python train.py --train_examples=39062 --input="mfcc" --widths=[384] --init="trunc_normal_002" --lr_schedule="cosine" --final_lr_fraction=0.1 --weight_decay=0.0
Rows from block 7 of a small sound classifier, named by matrix and row number. Each number is 128 + 24 x the weight over its row's rms, rounded and kept within 0 to 255. All counts start at 0.
After each channel's rows are labels from the 100 clips, of 14976, where the channel reaches its highest value: "strongest on" is what is common among them. Only what is clearly more common there than usual is listed. The data: synthetic speech, music and everyday sounds put through simulated rooms and audio effects.
# c30: last pointwise conv (model.blocks.7.c3.0.weight, 384x384x1), inputs 256-383

c30.209 [114 123 135 120 119 139 116 110 111 125 126 181 144 187 162 130 128 137 164 128 173 135 111 138 114 118 120 129 107 112 113 121 158 167 163 122 168 177 146 132 157 117 143 138 130 122 166 150 177 160 153 143 114 139 151 131 157 146 160 149 173 177 128 175 168 160 134 140 115 135 155 182 151 134 160 175 116 146 149 139 148 161 146 166 144 152 144 164 169 146 160 136 175 121 143 159 167 120 161 164 158 118 131 168 145 143 145 134 124 155 154 136 112 151 134 144 141 167 144 174 176 174 133 170 142 162 132 161]
strongest on: dry; band

c30.79 [128 117  71 111 110 109 118 118 137 139 122 154 106 134 113 119 155 149 112 118 127 117 112  86 112 119 142 147  78 136 123 126 166 116 125 116 118 114 168 125 152 126 180 161 129 143 117 111 128 176 150 137 115 164 126 144 172 108 176 106 117 169 123 124 152 145 167 128 114 154 173 123 175 136 163 120 162 110 153 152 105 122 104 114 112 165 140 168 119 150 120 123 117  99 167 124 172 146 124 158 159 118 124 108 126 119 105 116 121 110 121 125 117 170 136 110 133 172 176 117 133 124 176 115 114 166 124 164]
strongest on: short reverberation; everyday sound; reverberation time: 0.3 to 0.6 s

c30.162 [109 106 100 105 116 108 114 102 101 121 125 117 100 116 116 110  90 103 138 105 119 132 104 103 121  99 123  95 120 127 110 121 153 134 129 138 121 124 148 148 134 124 124 133 106 123 134 114 131 140 134 125 103 131 135 129 134 119 139 122 123 124 101 133 137 151 118 123  92 126 146 138 144 144 130 129 153 120 134 122 106 121 113 130 116 134 135 142 139 137 127 124 136 119 140 118 137 125 130 154 136 136 130 143 146 124 113 109 110 127 110 153 138 120 130 122 141 135 134 147 125 136 145 129 119 134 137 135]
strongest on: speech; dry

c30.280 [155 172 156 113 160 120 166 162 149 134 178 145 119 132 136 167 132 173 145 176 142 135 164 159 176 162 165 120 137 159 161 155 145 130 135 130 123 134 138 117 135 132 121 144 137 129 125 123 137 157 162 139 129 119 138 157 151 117 137 123 129 119 140 137 146 144 147 151 127 118 147 133 136 130 142 138 131 121 159 144 122 123 124 122 126 129 160 129 137 145 130 126 135 118 135 128 124 140 130 150 155 131 106 134 135 132 131 122 123 123 133 125 129 149 160 127 114 147 117 138 127 132 127 135 129 134 134 126]
strongest on: distance: far; everyday sound; reverberation time: 0.6 to 1.2 s

c30.99 [132 133 124 100 135 100 126 110 130 144 139 162 112 118 131 130 101 129  96 124 122 125 126 115 127 129 137 100 101 139 134 124 144 111 122 116 129 119 167  89 147 104 109 120 111 102 117  95 116 171 194 105 110 105 120 172 187  90 139  95 119 109 135 123 127 138 130 143 101  99 141 122 144 125 131 120 103 106 199 123  97 105 103 124 104 163 178 129 120 183 108 106 116 115 158 114 113 178 122 137 195 112  94 123 119 108 104 100 102  93 124 125 115 104 186  98  84 163 102 119 111 126 141 131 121 146 114 107]
strongest on: distance: far; everyday sound; reverberation time: 0.3 to 0.6 s

c30.11 [139 141 148  81 135  79 148 129 123 116 130 123  83 118 153 145 108 129 127 141 120 138 139 147 132 150 124  89  87 136 131 138 134 146 119 122 133 127 130 129 120 125 130 150 126 103 128 112 125 141 146 165  77 146 140 144 120 113 142 108 119 138 152 122 158 121 138 137  96 133 132 143 130 133 147 132 108 104 143 138 102 113 104 132 111 131 147 144 166 146 111 113 155  80 136 123 141 135 112 154 147 104  99 155 154 109  87 114  76 107 113 160 106 145 121  95  97 126 148 161 122 134 131 137 111 130 116 153]
strongest on: long reverberation; reverberation time: 1.2 to 2.4 s; source: band; bit reduction

c30.169 [146 130 174 158 136 201 147 139 133 121 137 116 146 133 120 143 136 140 122 139 140 124 141 140 143 161 134 125 198 128 138 141 120 121 122 107 113 115 139 112 138 132 130 111 159  96 105 161 124 125 128 116 151 132 107 119 126 145 127 150 110  95 108 108 100 121 101 106 143 124 117 112 145 120 123 107  98 149 120 102 163  91 145 114 122 133 132 129 109 124 116 119 103 171  97 119 111 135 114 117 135 131 112 105  97 121 142 122 164 111 105 117 115 116 125 151 112 132 119 102 125 110 146 103 116 128 119 130]
strongest on: short reverberation; reverberation time: 0.15 to 0.3 s; band

c30.292 [116 101 119 130 124 122 122 118 116 136 122 113 134 107 116 114 101 105 112 119  94 130 105 123 106 104  96 105  98 118 109 113 116 118 117 105 116 115 110 128 137 110  98  81 115 139 124 139 110 114 130 151 104 149 107 104 123 141 127 142 112 121 113 123 131 108  81  82  98 147  98 114 109 117 133 114 113 134 141  69 127 109 140 111 118 105 105 127 117 114 108 123 120 105 123 130 118 126 123 111 132 119 119 145 129 127 132 116 113 125 100 123 103  56 115 137 112 113  94 129 118 119 103 119 120 112 119 139]
strongest on: distance: near; speech

c30.1 [102 109  97 120  96 121  97 130 116 118  89 128 131 132  91 128 112 125 148 113 129 105 107 102 115  99 132 102 142 109 105 110 126 134 130  90 142 134 179 133 177  97 180 149 129 110 136 119 146 177 161 121 114 159 124 149 170 113 187 113 137 186 119 141 136 133 159 137 120 134 179 144 185 103 178 137 144 117 152 148 111 135 113 132 132 174 161 185 137 153 129 123 142 130 157 122 180 139 140 121 169 112 145 137 125 126 118 123 123 125 139 112  96 136 168 122 135 188 194 141 140 150 162 137 130 186  92 163]
strongest on: dry

c30.345 [122 100 117 126 122 122 116 104 117 133 122 118 137 100 121 116 118 105 102 125  99 136 114 125 102 110  98 114  91 121 119 104 114 113 112 109 121 112 110 124 124 108  87  80 125 139 124 134 107 107 127 149  98 143 101 100 119 138 121 133 104 119 112 118 131 107  73  73 110 144 100 111 102 121 124 111 116 134 134  66 130 115 136 114 117  98  95 135 108 106 113 119 114 102 115 125 127 121 116 116 120 127 112 140 134 122 135 113 120 109 104 126 104  62 103 132 122 106  96 128 113 121  96 124 115 107 128 139]
strongest on: distance: near; number of effects: 1; speech

c30.123 [129 110 154 159 141 181 122 150 134 137 133 135 147 162 157 134 169 122 160 137 168 136 119 140 123 121 135 163 160 135 123 118 154 160 148 133 144 158 115 127 118 136 172 158 139 130 146 147 163 123 126 139 140 131 155 134 115 138 118 144 151 165 124 138 117 158 154 139 146 133 163 147 128 148 115 146 151 149 113 150 160 136 154 141 147 113 124 126 139 118 156 144 146 141 168 148 168 132 158 148 116 128 138 138 134 150 156 155 140 145 135 134 138 165 109 156 137 113 169 145 151 155 157 149 146 113 143 132]
strongest on: band; reverberation time: 0.15 to 0.3 s

c30.59 [122 122  83 123 130 125 123 136 130 150 136 164 121 139 119 100 128 157 126  89 134 115 112  74 108 107 110 134 114 149 130 125 126 125 131  96 124 134 140 122 140 119 148 138 120 168 127 119 130 161 123 162 119 144 101 133 158 113 150 119 134 147 125 127 182 138 149 131 120 156 164 126 148  97 159 126 133 121 142 129 119 129 113 116 109 138 132 151 131 119 132 115 131 102 155 117 150 134 137 130 132 103 109 115 129 119 116 112 120 108 126 116 100 152 113 111 156 139 159 127 143 137 145 133 114 147  96 153]
strongest on: dry; drums

c30.347 [139 146 189 139 138 174 135 128 131 145 137 121 128 125 121 146 133 137 121 159 141 132 148 164 145 151 153 135 177 131 136 144 119 127 124 123 109 118 128 114 140 120 154 127 131 124 118 140 127 135 139 116 136 134 132 122 132 134 140 131 116 157 107 121 103 114 149 154 141 127 127 111 128 133 139 118 121 147 136 133 146 127 149 108 140 120 142 127 113 125 121 140 116 150 145 123 124 123 127 107 144 138 132 113 100 145 137 147 147 139 119 109 133 131 124 150 140 129 128 124 121 115 128 111 126 127 131 131]
strongest on: reverberation time: 0.15 to 0.3 s

c30.120 [127 135 145  85 126  80 149 130 119 121 133 118 111 139 126 120  85 126 108 139 123 126 133 141 142 130 122  96  68 129 128 129 120 133 128 112 141 121 141 117 136 105 155 150 108 126 126  98 123 146 128 149  85 143 114 130 126 104 136 116 124 140 124 127 134 141 142 157  91 149 136 147 131 116 163 121 117 108 110 159  86 110 104 124 124 147 143 143 144 126 135 128 128  84 131 121 135 119 157 137 120 102 107 130 122 111 115 107  82 105 126 143 108 183 122  95  95 137 136 139 138 129 145 150 115 129 133 151]
strongest on: long reverberation; reverberation time: 1.2 to 2.4 s; far; drums

c30.8 [121 120 113 103 121 102 111 146 118 133  97  66  89  90  75 137  90 124 139 129  93 131 120 121 131 107 142  93 139 127 127 126 113  93  93  92 100  96 153 130 154  93 153 140 100 121 100  93  92 148 140 122  99 144 125 137 146  91 143  95  91 137 136  95 134 108 144 140  95 130 156 101 149 125 154  98 142  95 151 139  91 134  92  97  96 151 148 157  92 129  94  98  95  99 143 111 151 130  95 116 141 103 139 119 123  90  86 111 101 138 102 132 103 129 143  90 141 148 168  99  98  91 147 105 108 153 102 142]
strongest on: dry; number of effects: 2

c30.35 [109 122 144  67 147  73 133 123 132 130 132 112  93 123 109 133  99 112 107 140 130 146 123 138 147 102 134  93  70 138 118 142 130 143 128 110 121 128 122 161 116  91 120 153 121 129 117 116 128 109 121 154  85 129 116 110  96 110 127 125 129 144 138 124 153 127 139 132  86 162 127 146 141 138 124 139 121 113 107 141 113 116 117 134 138 115 121 129 150 122 114 131 127  75 130 122 145 120 138 157 116  99 129 126 123 118  98 133  76 113 129 132 100 157 110 101 113 100 154 126 136 133 124 113 122 122 122 165]
strongest on: long reverberation; far; reverberation time: 1.2 to 2.4 s; drums

c30.52 [149 165 173 117 149 125 167 154 146 125 162 134 123 133 141 146 130 158 116 153 130 124 171 147 175 162 145 127 123 152 167 158 173 146 158 142 150 139 128  93 145 137  71 116 136  83 141 121 140 141 179  94 129 109 141 158 155 115 115 124 141  94 163 145  80 166 121 159 127  91  93 135  94 157 116 152 104 127 167 129 128 132 129 148 143 135 180 113 142 159 143 132 135 119 116 146  89 151 144 160 165 136 118 145 157 145 131 135 121 124 140 162 137 100 188 129 101 138  82 141 148 151 109 146 142 114 155 101]
strongest on: band; dry

c30.43 [137 120 130 106 159 100 151 151 164 150 151 168 112 105 142 122 104 116 124 124 131 140 126 127 151 132 115 111  81 158 147 118 107  96 125  99 107 100 121  87 151  84  83  69  72 114 118 104 103 142 142 131 114 136 100 105 130  97 133  89 101 124 127 110 133 105  83  84 101 130  95 114 104  98 140 105  69 108 154  69 107 134 104 112 105 112 105 135  98 113 104  98 108 106 122  94 113 142 111  99 145  95  97 130 147  93 104  90  91 103 107 141  92  59 127 105  97 139  91 105 113 115 100 127  96 123  93 134]
strongest on: long reverberation; far; reverberation time: 1.2 to 2.4 s

c30.190 [ 94 107 161  96 115  96  95  76  90 111 116 127  98 111 114 137 115 114 101 156 124 134 112 177 118 120 122 102  92 102  92 109 127 142 123 153  98 130 150 122 147 123 151 157 132 175 118 120 131 149 127 190  99 167 119 144 123 125 151 121 120 189 114 130 174 148 153 137  99 191 165 123 152 124 174 132 126 121 137 142 115 110 123 113 118 142 145 159 145 150 115 119 120  90 141 109 183 144 124 144 134 137 119 147 141 118 122 117  98  97 119 141 137 156 120 127 104 140 165 137 125 127 142 117 101 152 151 192]
strongest on: everyday sound; dropouts

c30.197 [122 142 165 131 113 139 122 165 118 119 126 134 130 167 156 138 114 103 182 118 177 121 125 154 145 127 130 114 151 121 125 129 157 190 153 138 169 167 152 136 132 121 125 143 117 110 160 114 184 143 131  90 123  79 174 138 159 119 125 113 174 110 125 161 101 167 141 159 118 103 153 175 152 139 120 168 137 127 139 161 107 171 116 165 145 159 156 101 158 170 156 129 162 149 160 136 106 126 178 165 138 122 142 168 133 131 123 135 119 151 150 132 133 141 156 112 148 159 138 166 181 167 163 161 133 139 115 133]
strongest on: dry; band; dropouts

c30.98 [152 151 166  99 144  95 159 135 166 149 165 133 109 104 131 150  97 139  67 149 116 145 159 155 161 159 136  98  81 137 154 156 150 130 147 132 138 126 110  81 125 129  71  81 122  89 143 114 124 126 136 103  86 118 128 116 126 116 117 119 128 108 145 119 108 151  84 113  82 105  98 127  97 148 123 128  84 104 162  95 104 136 117 140 138 111 124 118 129 119 128 123 137 104 110 155 114 136 128 146 132 130 122 154 151 124 123 123  96 123 130 155 132  92 143 116  84 117  88 137 149 140  89 138 127 105 147 112]
strongest on: number of effects: 0; speech; dry

c30.258 [112 104  80 105 114  94 106 132 110 137  92  69 114 121  93 110  94  97 130  90 124 128  94  88  98 102 104 100 105 118 116  99 121 125 118  86 124 115 142 110 157  84 183 147 105 107 118 106 120 137 119 117  99 134 105 130 129 105 159 102 118 168 127 111 105 131 145 130 103 128 156 121 147 104 141 120 139  95 119 141 101 120 113 123 106 149 132 156 122 119 115 102 122  90 141 116 170 135 116 114 127  93 120 120 141 104 100 101 107 111 117 147  85 141 114 102 118 139 181 115 112 113 142 113 112 151  89 148]
strongest on: number of effects: 0; dry

c30.19 [129 132 130 108 130 114 127 116 126 113 131 137 105 132 143 152  87 126 138 128 153 120 132 127 136 131 126  89 140 129 125 129 143 172 138 127 143 161 146 144 144 127 139 144 109  99 137 113 166 151 151 124  90 134 141 145 149 116 147 113 146 157 100 154 151 149 146 145  92 130 142 158 145 141 162 151 129 119 147 133 105 131 121 150 124 148 140 158 158 143 140 123 152 120 133 124 163 139 158 155 149 124 127 151 115 126 121 115 105 128 140 112 134 140 148 112 130 158 155 154 156 162 142 146 128 147 136 146]
strongest on: everyday sound

c30.375 [122 135 160 113 121 125 121 102 100 111 122 185 124 163 159 143 141 118 122 136 156 129 130 154 141 135 128 128 125 109 119 123 169 181 191 122 174 186 148 154 152 137 161 159 145 133 176 150 174 147 152 145 130 149 138 155 134 148 153 145 185 167 186 213 144 165 160 151 135 141 156 191 150 161 156 188 158 156 136 166 148 134 149 174 161 154 156 143 208 153 169 172 191 126 154 178 164 131 170 172 150 126 136 194 185 171 157 168 126 145 189 190 118 166 140 156 133 142 157 202 188 188 148 185 173 151 134 147]
strongest on: band; dry

c30.187 [157 139 124 108 161 114 160 134 173 158 161 157 129 140 141 133 117 136 101 133 127 142 145 116 140 151 125 120 116 167 156 132 120 143 148 111 141 136 103 135 146  99 104 109  96 184 144 134 139 131 140 177 112 154 128 117 141 128 128 126 139 107 157 142 152 118  89 107 118 153 115 137 115 119 153 137  77 122 152  94 121 148 142 137 136 106 124 135 135 113 141 146 135 114 102 142 114 150 138 105 141 100 116 152 166 136 132 139 119 100 150 156 116 112 136 133 156 115 104 137 137 140 105 136 150 120 112 139]
strongest on: dry; everyday sound

c30.30 [124 116 120 126 140 125 132 149 126 167 141 141 140 151 162 110 121 121  83 119 170 147 120 106 149 120 112 124 119 124 132 125 134 164 159 108 166 164 150  55 156  97 105  92 116  74 172 149 157 152 142  54 122  88  98 123 155 148 126 155 161 132 127 151  90 145 106 130 121  39 134 155 132 119 135 162 100 147 149 109 143 121 150 171 147 149 146 129 160 167 154 143 168 126 138 154 116 145 173 116 145 116 105 166 150 137 147 148 128 108 157 152 112  68 139 143  60 151 123 159 149 157 126 175 146 150 117  73]
strongest on: band; dry

c30.298 [124 120 125  91 123  90 126 129 123 119 130 112 101  99  91 119  80 104 136 111  83 123 121 128 140 121 112  81 111 127 121 119 128  79  97 126  85  81 137 133 156 115 133 114 112 129  80  91  75 139 141 148  90 161 142 130 133  94 148 101  81 147 119  87 142 117 121 121  89 152 133  86 133 132 157  90 116  93 133 114  96 141  92  91 102 130 129 152  79 135  86  93  85 122 132  96 158 122  88 132 142 140 141 114 111  96  94 100 100 142 103 123 124 105 126  94 135 143 141  85  81  85 133  79  99 136 130 155]
strongest on: long reverberation; everyday sound; reverberation time: 1.2 to 2.4 s

c30.344 [122 121 128  78 130  77 123 141 119 128 127 105  88  84 101 115  74 125 125 118 102 146 121 119 134 118 104  89  93 126 126 133 112  79  83 143  89  82 124 109 114 125 128 144 104 117  91  79  83 124 121 114  91  92 130 125 129  92 127  88  88 146 124  90 146 121 128 132  68 122 136  86 130 133 125 114 104  85 120 126  78 122  79 120  84 106 146 119  91 125  75  79  79  86 133  89 142 116  85 133 121 128  95 128 115  86  85  89 101 114  94 127 146 128 119  93 127 123 146  91  70  96 112  77  90 126 126 121]
strongest on: far; long reverberation; reverberation time: 0.6 to 1.2 s

c30.184 [131 143 150 109 129 120 139 118 129 131 128 163 124 186 159 138 125 130 117 135 154 127 134 145 128 135 137 121 102 125 129 130 181 181 174 122 190 180 152 137 149 120 167 166 131  98 186 134 178 143 150 119 114 130 127 153 142 140 151 138 193 161 176 199 134 182 163 155 117 121 160 203 156 154 149 204 117 135 141 165 143 116 136 188 140 150 158 144 204 157 162 153 209  90 158 171 150 127 168 187 145 114 121 202 182 146 134 141 115 137 175 184 109 166 140 145 113 147 166 210 176 188 154 186 158 148 137 125]
strongest on: band; dry

c30.166 [125 133 126 124 131 123 129  89 158 143 136 165 110 127 154 124 131 143 120 145 131 124 119 133 110 124 134 121 132 120 139 126 128 132 105 142 121 123 133 152 110 135 119 137 156 180 130 128 117 125 115 186 131 119  95 105 113 120 140 126 125 143 156 115 141 122 127 123 133 135 123 138 140 124 126 139 132 120 123 134 133 122 120 136 116 129 134 120 139 118 110 111 130 120 122 123 131 112 119 132 123 138  97 122 116 112 114 110 128  97 116 128 133 132 104 115 143 121 129 143 107 135 134 121 117 132 135 129]
strongest on: number of effects: 0; speech; dry

c30.316 [139 127 132 105 130  97 137 149 152 136 144 113 102  96 113 122  96 121 149 106 101 141 130 107 142 136 145 109 106 140 134 146 105  93  93 111  89  88 144 126 133 137 126 132 118 130  87  90  89 147 135 134 106 135 112 133 148  95 151  88  89 137 119  95 151 118 131 127  96 127 138  88 147 124 144  95 122  88 130 133  96 122  86 105  90 144 128 152  95 128  98  91  88  97 144  89 149 130  89 125 128 124 114 115 101  86  81  82 114 121  87 108 117 117 130  93 143 152 137  89  87  92 133  97  81 157 121 133]
strongest on: long reverberation; reverberation time: 0.6 to 1.2 s

c30.235 [125 121  93 133 129 131 134 116 117 133 120  96 127  98  97 120 139 127 128 125 100 133 120 109 113 113 118 133 136 121 118 123 117 113 110 147 104 116 137 103 163 154 127 136 149 118 107 145 102 142 157 124 139 154 128 132 134 139 153 137 109 137  98 104 126 115 139 128 141 121 134 107 141 134 148 113 137 123 141 135 148 101 138 103 110 147 140 153 117 130  97 113 109 119 131 112 161 116 107 126 160 137 125 107 107 119 135 120 135 114 104 107 147 141 130 143 108 140 148 113 106 121 126 112 106 154 159 133]
strongest on: dry; speech

c30.211 [112 105 105 114 127 111 117 105 120 142 125 110 131 108 105 108  94  91 118 110 107 135 104 116 109 109  87  96  95 129 113 106 123 114 115 103 110 119 133 131 152 108 120  91 101 130 116 112 115 133 130 156  96 164 107 114 139 119 148 122 110 141 129 117 139 120  97  81  87 156 128 113 138 119 151 118  97 111 143  81 109 127 127 114 122 133 118 160 122 122 114 115 121 110 127 110 155 123 124 122 131 107 126 153 144 130 126 119 100 128 106 137  97  78 125 121 129 130 110 127 112 117 115 128 107 138 122 155]
strongest on: distance: near

c30.155 [139 139 142  78 121  82 142 129 146  92 132 142  98 140 144 140 109 136 137 155 122 133 135 157 124 146 138  89  75 120 132 137 132 114 120 108 128 135 123 153 138  97 118 142 110 141 132 113 124 133 150 179  82 155 116 121 120 113 157  96 129 156 155 139 161 124 133 129  78 155 128 146 142 104 149 137  85 106 141 148 109 135  95 139 104 117 120 157 148 123 108 125 144  85 129 104 157  98 132 129 141  86 123 148 157 115  97 118  69 113 116 159  84 135 108 107 142 136 121 146 138 138 126 145 110 127 140 178]
strongest on: long reverberation; reverberation time: 0.6 to 1.2 s; everyday sound

c30.130 [127 120 116  89 128  93 125 138 130 147 123  99 107 116 107 110  95 117 108 115 100 146 117 114 127 119 117  96  78 130 123 134 128 128 115 135 111 126 106 113 103 130  72  92 136 118 121 106 128 101 108 129  96 112 119 110 108 131 107 122 124  98 123 125 114 137  74  94  95 122  97 128  99 137 112 129  82 113 122  90 108 127 116 119 109 113 113 112 127 118 110 105 124  82  98 115 111 116 128 144 114 121 105 148 127 107 112  97 102 101 119 146 125  77 112 116 110 100  77 131 124 134  96 123 107 105 133 112]
strongest on: speech; dry